From a checkpoint of a small sound classifier.
Training: adamw at rate 0.0018, 15200 steps, batches of 256, held-out accuracy 98%.
Data: trained on synthesised sound scenes: up to three everyday sounds over a background, 26041 training examples, 149.4 epochs.
Rows from block 3 of a small sound classifier, named by matrix and row number. Rows with one number belong to one neuron. Each number is 128 + 24 x the weight over its row's rms, rounded and kept within 0 to 255. All counts start at 0. Numbers have three digits each. After the name is the row's rms in percent of the matrix's.
After each neuron's rows are labels from the 100 clips, of 14848, where the neuron reaches its largest size: "top examples" is what is common among them. Only what is clearly more common there than usual is listed. The data: synthesised sound scenes: up to three everyday sounds over a background. In brackets: how many of the 100.
# gate: MLP gate (model.blocks.3.mlp.gate.weight, 848x320), inputs 214-319
# fc1: MLP up (model.blocks.3.mlp.fc1.weight, 848x320), inputs 214-319
# fc2: MLP down (model.blocks.3.mlp.fc2.weight, 320x848, transposed), outputs 214-319

gate.678 097:186146120144146093152143134106087149151114127140101123106120107111153102117155098150128145077174125123058105168143152095131118128117133103136137154118144118146106144141133109139155103129127176134112117125166120112140135096114125139131111116099096141141097157136154092113174137151105154102114122127146158160157095183123
fc1.678 096:154173158182139150165101146135146120153105105179163146097122132108149092087151108088150087128173135082121097144074118107123139126151151096133174133135116140110101141124107129137105104155104145090183138161164133145113080144094069128147139132126174115127082135099134142106147124129174159130145111154108134165096133145138
fc2.678 094:089153112126120128155097110113110157164124164115089151147106115125107119142108126126088147153146126106133125111111089154080135106156114104085127086074138114149124139077143165154114068138123111106156116194108145117162126129120143067103113137092136108135113085135106124107135138108152165151130093142159130107088131085111
top examples: waves (90); number of sounds: 1 (63)

gate.245 101:190161108157156078108166149129103161150080098132142151097147124126132123151128086105162142139168113059108139099152097069150149142099129094156137123145115127095136150138114154144118155115103086156169150110110137126152152116105127097118129177089129124134108101149123092071128157136127123113116136154157094135117123162140
fc1.245 101:142157143147115140080137132152142148140122136132131153141107127140129142157148110152105128154127118092103157108121115107162140115150148102122145107137146110137114099151106113107112125099097151133161149113131137156114131153103138078118107164113140088081099124123152035121119101114121135132137108134152160131161137184119
fc2.245 100:109126139130165115132123148112145143120121150157127090162155111178109142156097191131137122161118142184131174133162118134154128140121114114109117097117087120144128094108168107107121145114120127132110114132116143153102112133124146146093127118114138122157129135133133142179116142126123109147122147133146123099110191127140
top examples: waves (85)

gate.708 092:135116143149148094115119146120088154153125090146147122148118113105127145118086133083119095115125140098124133109098118116148143142100121089119117109134138157154100125121149166135112057146106138129129125146149137117124121145109107153127127150146153181140122117140128139110135101121128219105181141123140135145105160138083
fc1.708 097:184116142139135132149069130107153134127054134184115123114129099105120137130138160128143188115118161094076097139134119107157115114121158151127120144117128133170130133126105101140093127124141119095090125133126106140143122098133134144118098067104128127117096140137163157137147131145148113125128157113080148197170118149140
fc2.708 098:135124121108120126143155132099124098198171124103145145141111127151132152181164121161150107155136102123126162122141121142128115148155136140074110113116096115145136110136132160164168096149114097150122132137116178095096108111146182096136178176161107139164158096133111170150125132188137166129135109128155124105101138144123
top examples: helicopter (42)

gate.461 075:140134098107165151158156140121131090121113069134098179139153137131159127162143104107096153103102131085112138130155101100142130125135176129135112124139129108135130153132130171099131109132132186103146138114159121118173103138102174107161139120083105134064142060116117087099136103096134148165149171142113118103155093106115
fc1.461 070:150095135110101124123120164096116149161144141155138137145115134136160120102112093086119148118143118044149158125152143158117132095146102133137080124097132125114113109143112139129114132118139169111094111112139127154123100115137166071108133145165125126117102110174147154146133162160134123147122125153117130119083166158122
fc2.461 071:178124092154117136088147132152149151134165049111126153149117123107158161112122124158120108132107123088152135140144126116210152131168114128127102101157124162169125133162169132107143143136092088125100114108109134155119127161143146147118110119137137111133168143156144125154158135147156119040103130149122091160129154117115
top examples: background: none (60); crying baby (34)

gate.49 099:116134118128106143158128141116134104149191077139118163151153120144117122099088152144089109117153116152153130125149115129126161106093145152136131136152115122111122143120147148114158098114168109127102143144137117099158096110135150118138129065110088114153178122135125111091145055137132182134158135147114142128100099096118
fc1.49 103:127116095125129099133137155092196124112131137123095132160112088144121145120099169105129163115155158140081056114137108159136121071092149153135167147147156105145102153141116127120142106095130179092130109150121109148123114148124110140108130110115129112146127128100162077161146136140146125118144130097117115156159140115105
fc2.49 101:126161152136160109160133156121127151123136145123152159149146098137158129144085097147127095133116145153108111145137165150146102103169130158136117139082115138147137132121141116114140158100128099100143135121130098148111108152137093140088145131146101111125119149121125150143144150144147088163095138161127153139100104116144
top examples: background: none (49); thin (high-pass) (29)

gate.86 081:119116094166135166155110145092155113120171100130106143129116120133155177107154112150109104128164169089131145148121121152110124105100144116137146130152124140138094150070107117087060101154136157137151113113103139134132033139154063119160084127150151128114130080118123142145150164132149171112140090086128095141093123138113
fc1.86 071:121155172104091149138121136080135097137131148135149141133101129126146177094072145096124122112195168136128136123114142109121161114146083148137136144123134150134131121147128157122113113114105105103141124127137143145107122130137154130120131120195165174037124168092097166124106147161166135128129133125133174116075146131134
fc2.86 072:129087165110152111144159091141115139096107111112105145126124108108111187127145115131168161124130068127125153148147109099121097133109108131157094130132136146144150125170140112123091148130095159120137103137140128108110134129106133185139094156159152158148136139132166133142135121138078111144130134138153165118152149149131
top examples: background: none (53); thin (high-pass) (50)

gate.131 116:155176128175178121159134186141122162146074131108112133084155139106180096106148058127126118099121152130136133172109108072116160172141094133136113145121093107116108114169126130135123112122124120163144135134155122155121131141106126133162129162091128128112092155129140098102152135131114157125145115145144151141152115164102
fc1.131 117:108082075112084106125097100138151155118155112104138110146164124115109079160131142104096119147108141136176145119111134153118144139120105151116106121120127116145120131148126110110139095139155102126130111145104121131088166177147151131150133149146163109190161146134118140174121137123137156145185136126128118111153180091108
fc2.131 118:161137166105128131136137075118097095090158138118223134111087140122109123176156091164124104130120074144168131162127155119128125173096149113100153161151158118091142099160145159149130138164127098154109106131137160121100125105170120118144106133106090074130146118143142175139138136109076140128093156114136127112121110146136
top examples: waves (98); number of sounds: 1 (60)

gate.163 100:104147131164093107106139151131148138118132173124133161144144111129131136101061157130096124144139129122129126146127129134124147093156158133139144105146100126139106104104137082120100096066055121136137122157132128106129141150164114162106143135116127097143133144119111094134135087105098162104156110088109187116101150149116
fc1.163 092:121115089104147143141172106167123112147091094175110132134155131101134131104139111136102161135124140131099106138104106175186104135108111163123097173122161183140126141166098137103065132133118112153104139129122122137169142120092126144118117169132151129118153122105118148147128113145170109140121101120131125141192128132126
fc2.163 095:107108123124150106096173151146086127119179133123093155104105149110143185118108098144140119123154125132141162167132106076124139149138107152134167167144137124148123083125142149127147130150111121157115100104132155125103125134125087092191113100123110129101130088115107112108130133126081131093103104147154152106140118153127
top examples: helicopter (38)

gate.496 115:145156145146121117181130166138074167146089113124132169103118084089134155125152061148177131075146113150164123166149141089132137129128114133150141136137150111109134186109125179137149111117159143138150128113142095146161107103104129085114053156121088152083115121141149106075154178111104153145135099157111129154106093135154
fc1.496 112:105116099110125143139117120118165135109146134114079089153090115084112113108086158130127138127132132139125097116147128158135122153120125146118082130121140136149137140143111142080098113104128079122147114086099099160146126103147148103092112114154160139127172159133137143151130157137133117130144164132115127126159161112108
fc2.496 110:155140133162170132134152135134119115121105118134171136106138153136155132138168078107159081115129130123094100139098165122131113155150145135167159117140112112179146159129107147171155163141132160129162154093121096124129155152135106165137132154113100151140094123138116150130102112136129120139112167091122126137128131155167
top examples: waves (70); quiet level (59)

gate.85 071:146176187141147168105109110110153105104122135125129137158076145089110155123151129126118117103159135152172145146116171121122113110140130099141114148103169114127121115121138128114098107149119094134134112154127172148116116135152154158102122151176129109094100180115145158147143109125164142096132137089133139165078145109101
fc1.85 067:120148095127161123145174138126123149139088127134100175107132143138154156045100123120164134128137159132129110145100139090101124112128103128125123110105142131105096162150118175129099133132153106156152095124124149094170080134115151144140095146106125130112144132120122204090160130161124128157111135137131142170156129143127
fc2.85 068:078061121121114162128133157139156121152133139184074129135118151122105175096113125120109125143148132122121135118128113132097152112136135132119137143076110137164116144105137132144159134133144140149139119108152119144132110093141126097179080101163130164138133119159148133091129121102114120132144111103135163094146122110166
top examples: helicopter (32)

gate.154 110:108124109127118124172133143098089139145144122125115133186143116094116117075101121131128122108151097121136105100144111108133161122092114104118138116151157172117143194142122157097137051119128141145156125163113130126152123146089125122110083150125157143134137114121120125111137115127142177155191118170104111105119160144098
fc1.154 125:093126110116132145181123116134146108132159144136133088153121112111107129088113148115150100110128103145167141102180133130121125096086118120140131084180140132079126192142101155106125133124107120116162092145133140126143085142132135118082088161132171106154167132114120128081136139103135120164145112120094091115103147126146
fc2.154 117:138114165159141110125154137156122128119074110132102152079161134149143135096093098113130112106155143104105114121116138123108121131157109121202150135109082113164144108126163151137089198127117138159152149103121068092136122119099087151131117096088108134091091125117122125125108091162119085114105126124095152164126122148164
top examples: waves (35)

gate.714 108:103129124144148147145139147137120111126150119105091157126186148135119125115093161172086126120093135151089114152128115102135159128141147134145138135161101131152141119078144081126156109092149181141123160152132124127163120137136098162121142086081087109131141127131091076094121068101097163109131143115138173069134073129110
fc1.714 112:176116156100127117088090120118150137122119127130153157140086111158097160173126156143155136141103149130069077137117148126163100062136177144138132107124143107122115137130117133152140112116154148104100135132129134140120167143149141150102162101133111100134071153148135113110118098116145145144136147091138131130137120092140
fc2.714 115:100150128106120137143115107164154121136087119160133113140135107131099156091122119124104138150074129094120130138134161152154119122131180146140112115138128134180141141097133149139155146116161157094113159101134108126158118138125143189119127103136091147114136144124102127110130083128135112164111132094095162169118084106137
top examples: background: none (69); glass breaking (37); spray hiss (29)

gate.36 097:139168152144137161115139171162101166193088091132099177107149118116124132153153122158126130124165192150089141150109092097110156135113154131141111143139093110122109152107166178126150104113130129101163123115159131158173154115080131148127131132119119155115085128129150061083154103109157148153154118132160140141125091130143
fc1.36 098:162151138122112100110172122100103145105144125113126101124095113170129069103066153099168132110120107138128102122122122072158097133174108093121094106087152149145112119151138067157140128112153105139105129121127132140111126135122159123106110125107124151156150147152184132125155143191120134112127127180112120156121130184118
fc2.36 099:139155118119149096166087104063123134105112132091112134150128080146141112061122120106127120124153163105140122135121169119116096091173119140106105093097154122137115138157102105168084126126147119108155143130095161151131101141166116087122112114129111129089126143102081148104121205166144124128103136120125101113116085118111
top examples: waves (72)

gate.299 112:123143094146162154144147169150120173148103156104104165117171113104162134085111072158161119084123118112133150137174116110114155118177139130147107097103103097103146117131113123142115132077161122135137130077148143124141108102134138101104129144109123104134162104158159135081165130113134131096134113162160136112114096136117
fc1.299 127:161155130137144123112100154131137141188110089134108129111181179147173075097143098107110098122137133097145131136093134146089159131138113128127105120127105106105143109134151120136127108125157141144154161151139149108099166153125143138168166136134119145148081124140091126163113106152167141130116125138134157125120159128100
fc2.299 118:134158102097096107138162098099075099163123113104136124162118122160105102132103147136107137142095115153147155094139088076152150108104130103110106127161137144122121130137128135172143106130100130119149129141131157091137118135122151114160130101124128133128129117141071072122096127132100158131144143149112115066125144142118
top examples: waves (68); meowing (40); first sound: meowing (28)

gate.236 103:107135120091102092079177146133148133110170131134107097129143111152137091085092127112108137123141106165125119133128091137140128111168111158143115137098161159117140126185133099105167126135124109169102126133102125122120136108100192129136134113140116146135124148106180102141141121174141133094128097174120138158131076167119
fc1.236 106:118118154137197137144078115146123172148081087115148128120129133107092170146161102144124069119152136086082119137089128104181118154117156072126114150158134109175130164131110140133101141103116110116146116125170150174117102125118108141078118124117134131124104113096126097140109145162163113138129150139135118131102147176140
fc2.236 106:114129088078101122125156115092099097143109133124107151164137094139150119120090074092101137114143114133140090141155096105114152115131139166125113140101139141089140175136145131143156117132121086131123135138130107127144121125127156123158118130071141138124145090147092150098143155123138134122125130156158132096120084136126
top examples: crickets (29)

gate.759 106:122152081109134128141160193107123086114151136123106149139133150141169124138106121092101098098097148158111144120148092132132145124113104134158090121136163136080127132125126079131153124154161167155098137111120129125161104125097166127151131138140156144116133092152126118091130141133157146104141124135155083057134095128116
fc1.759 107:092100148125184093124130110125099182119089073124138153092156147106095110125114139141137159134122150122131119145104175148131141199133117125134119144157095113138131126121127142103097136102129095149148101117131190130108168106132104107109145135095107098122150151099102176133126153128110120146137173160137151118137153157134
fc2.759 109:141121132103116153148107122142135117086160126156135100141123090118101125136128133134100160110114115092157126104160118127108112122127151164126113140083147122126123149095127115106104113133144144120087144160085138101199110098153137181143071092085149131123132105158103120159118100122143137106130129115118107104132116097107
top examples: background: none (53)

gate.537 092:177110132157140106101132122142106141112096143179155139135099128061123140140122139098150128138139162150096117140140113115173115128068115145131149129138122130118122150164079104141121121131099105090119118145142129116114184143133123179115130109127152141139117152139143142126138112127153124116140158085117123119132165081145
fc1.537 076:113089111122135145107165108110109130140118149126142110117114134100139185127127113117125133135153124121124137133152163118139142160090099084135109149159118105109129105105102136101120140118083120108115118132156148129127127119145101101093128125137130119192135187109157094143154145133121104138108143104116124159112176110125
fc2.537 076:148100084097139120108195134146152138146144116154147169137177136178155133136152135084142124149113119074150059155135159103144114149119145111127097133176140131149116151146151126158150142123135139100083129149119145147175108158132124121116160130081143124131143133063115120099141120128091116164125146109095127157104108083143
top examples: helicopter (41)